From a checkpoint of a small image classifier.
Training: muon at rate 0.0082, 5000 steps, batches of 384.
Data: trained on small charts drawn from random numbers, 101725 training examples, 18.9 epochs.
Rows from block 3 of a small image classifier, named by matrix and row number. Each number is 200 + 30 x the weight over its row's rms, rounded and kept within 0 to 999. All counts start at 0.
Before each channel's rows are labels from the 100 images, of 14848, where the channel reaches its highest value: "top examples" is what is common among them; "patch colour" is the nearest of a few named colours to the mean colour under the peak. Only what is clearly more common there than usual is listed. The data: small charts drawn from random numbers. In brackets: how many of the 100.
# c30: last pointwise conv (model.blocks.3.c3.0.weight, 192x192x1x1), inputs 0-95

top examples: dip in the middle (56); bar chart (42); stacked bars (29)
patch colour: white (91)
c30.166,212,246,160,177,162,215,181,204,177,208,177,231,209,193,262,204,220,232,233,246,239,189,241,229,197,218,135,152,192,197,206,172,247,227,183,165,222,218,158,213,197,201,242,191,200,176,185,196,207,181,228,205,144,132,254,183,207,191,232,177,212,189,212,245,199,198,157,196,255,219,244,228,186,214,199,182,168,238,171,184,226,224,146,222,213,213,221,187,162,158,195,194,222,240,258,229

top examples: dark theme (92); line chart (54); peak in the middle (49)
patch colour: black (89)
c30.25,180,241,205,148,187,192,185,171,199,233,168,173,188,203,206,230,175,178,185,191,172,146,218,247,164,173,166,206,162,172,195,218,187,226,186,198,182,228,243,193,173,214,194,204,198,185,136,224,174,138,232,203,227,221,179,206,234,243,223,181,216,177,196,259,216,234,220,186,252,149,172,229,249,215,205,260,262,176,162,152,217,204,224,180,197,228,173,258,181,196,197,165,235,166,187,223

top examples: dip in the middle (37); pie chart (33)
patch colour: white (98)
c30.56,228,206,202,230,202,218,214,191,164,201,227,248,183,215,195,232,201,248,186,212,256,205,204,222,197,238,265,159,146,179,228,195,237,209,176,168,241,198,210,216,203,216,242,201,205,194,251,198,208,156,187,174,200,219,200,217,192,217,191,166,246,192,210,185,203,201,133,214,228,179,239,213,189,193,244,192,204,232,225,215,179,198,220,178,206,191,210,220,125,219,222,181,158,183,158,208

top examples: bubble chart (40); peak in the middle (35); scatter plot (29)
patch colour: black (37)
c30.137,236,219,184,211,184,204,177,204,193,202,213,243,177,224,171,224,226,210,190,175,214,205,202,225,206,181,223,178,195,194,185,228,161,188,228,202,201,172,201,186,210,199,205,191,202,220,226,209,191,244,222,243,118,202,185,165,235,240,180,142,194,208,172,190,226,211,146,171,243,158,221,218,162,170,185,197,159,240,224,209,202,170,190,217,156,184,186,233,234,269,136,191,179,238,189,190

top examples: bubble chart (61); dip in the middle (47)
patch colour: pink (38); grey (36)
c30.136,190,212,178,213,228,225,267,179,205,234,220,219,177,157,212,214,171,215,181,168,194,222,184,221,182,219,170,170,189,219,200,235,199,159,201,207,201,191,230,154,182,212,162,183,211,252,189,190,194,253,188,196,220,182,230,188,171,235,125,156,209,117,205,171,246,163,165,168,164,245,191,251,167,193,158,161,158,246,204,185,213,146,175,222,183,142,192,189,195,228,235,120,160,239,240,195

top examples: dark theme (74); bubble chart (38)
patch colour: black (52)
c30.8,241,195,198,199,232,219,190,188,166,185,175,213,180,171,205,157,156,208,217,191,192,170,182,196,191,192,227,218,193,194,220,197,186,195,192,159,188,180,218,207,198,248,197,221,169,192,145,169,218,174,171,172,186,180,181,255,197,172,210,215,94,285,199,231,187,138,204,167,252,252,219,143,196,165,162,209,189,185,170,228,256,195,207,166,207,176,210,150,139,207,125,201,230,223,216,180

top examples: bubble chart (44)
patch colour: brown (30)
c30.79,196,165,167,215,208,228,222,193,186,201,189,203,179,188,166,241,186,198,195,199,162,207,219,165,201,235,158,186,186,238,245,180,229,200,128,213,236,236,208,228,246,217,200,198,272,163,223,209,184,173,222,240,153,194,206,195,160,239,182,164,187,185,214,220,179,173,210,240,203,168,234,189,156,198,134,231,206,208,172,134,166,176,138,213,245,186,126,215,231,220,194,179,221,158,243,194

top examples: dark theme (88); lollipop chart (27)
patch colour: brown (58)
c30.186,158,160,182,240,201,225,163,221,201,209,145,199,239,197,208,192,209,187,201,235,211,221,185,158,220,168,166,144,214,182,253,205,204,231,219,177,215,240,230,206,182,215,206,192,198,248,220,196,211,163,208,181,240,205,243,181,173,225,220,197,214,265,166,207,198,179,171,188,199,145,169,223,180,206,179,187,165,218,210,213,106,191,184,212,130,207,221,203,258,192,212,203,170,250,222,192

top examples: dip in the middle (58); bar chart (38); stacked bars (28)
patch colour: white (100)
c30.22,198,208,264,196,185,198,187,224,206,169,210,210,205,199,259,238,149,230,152,239,202,186,181,254,217,233,178,168,182,235,237,223,195,209,211,185,247,255,219,188,202,245,225,202,195,186,159,213,256,176,197,211,194,213,289,205,167,178,232,183,238,243,195,214,173,201,209,167,167,246,226,179,198,261,199,185,179,256,153,170,259,227,213,193,207,202,235,214,257,208,218,179,184,180,195,181

top examples: dip in the middle (34); peak in the middle (31)
patch colour: white (84)
c30.34,247,210,205,189,206,207,225,251,166,178,211,224,173,182,175,177,230,222,234,226,193,220,230,240,239,227,206,206,129,178,173,175,184,200,203,263,224,161,216,175,185,187,210,203,250,261,235,195,196,185,207,223,155,316,176,237,211,205,206,196,200,193,227,145,165,201,211,169,232,196,168,199,154,201,228,207,179,208,162,252,175,162,186,168,171,216,215,213,175,234,209,209,156,181,201,156

top examples: bubble chart (39); scatter plot (36); dip in the middle (36)
patch colour: black (47)
c30.30,220,170,244,220,207,234,217,219,152,187,171,247,219,186,215,187,209,216,201,188,202,210,177,149,234,218,207,198,236,204,206,210,170,202,227,175,192,197,194,217,220,167,200,191,197,180,218,195,144,184,194,267,173,215,177,182,177,145,205,169,231,200,171,225,260,213,186,189,215,179,220,186,132,206,161,195,259,143,195,233,207,135,207,158,225,172,141,199,157,193,169,182,223,202,206,168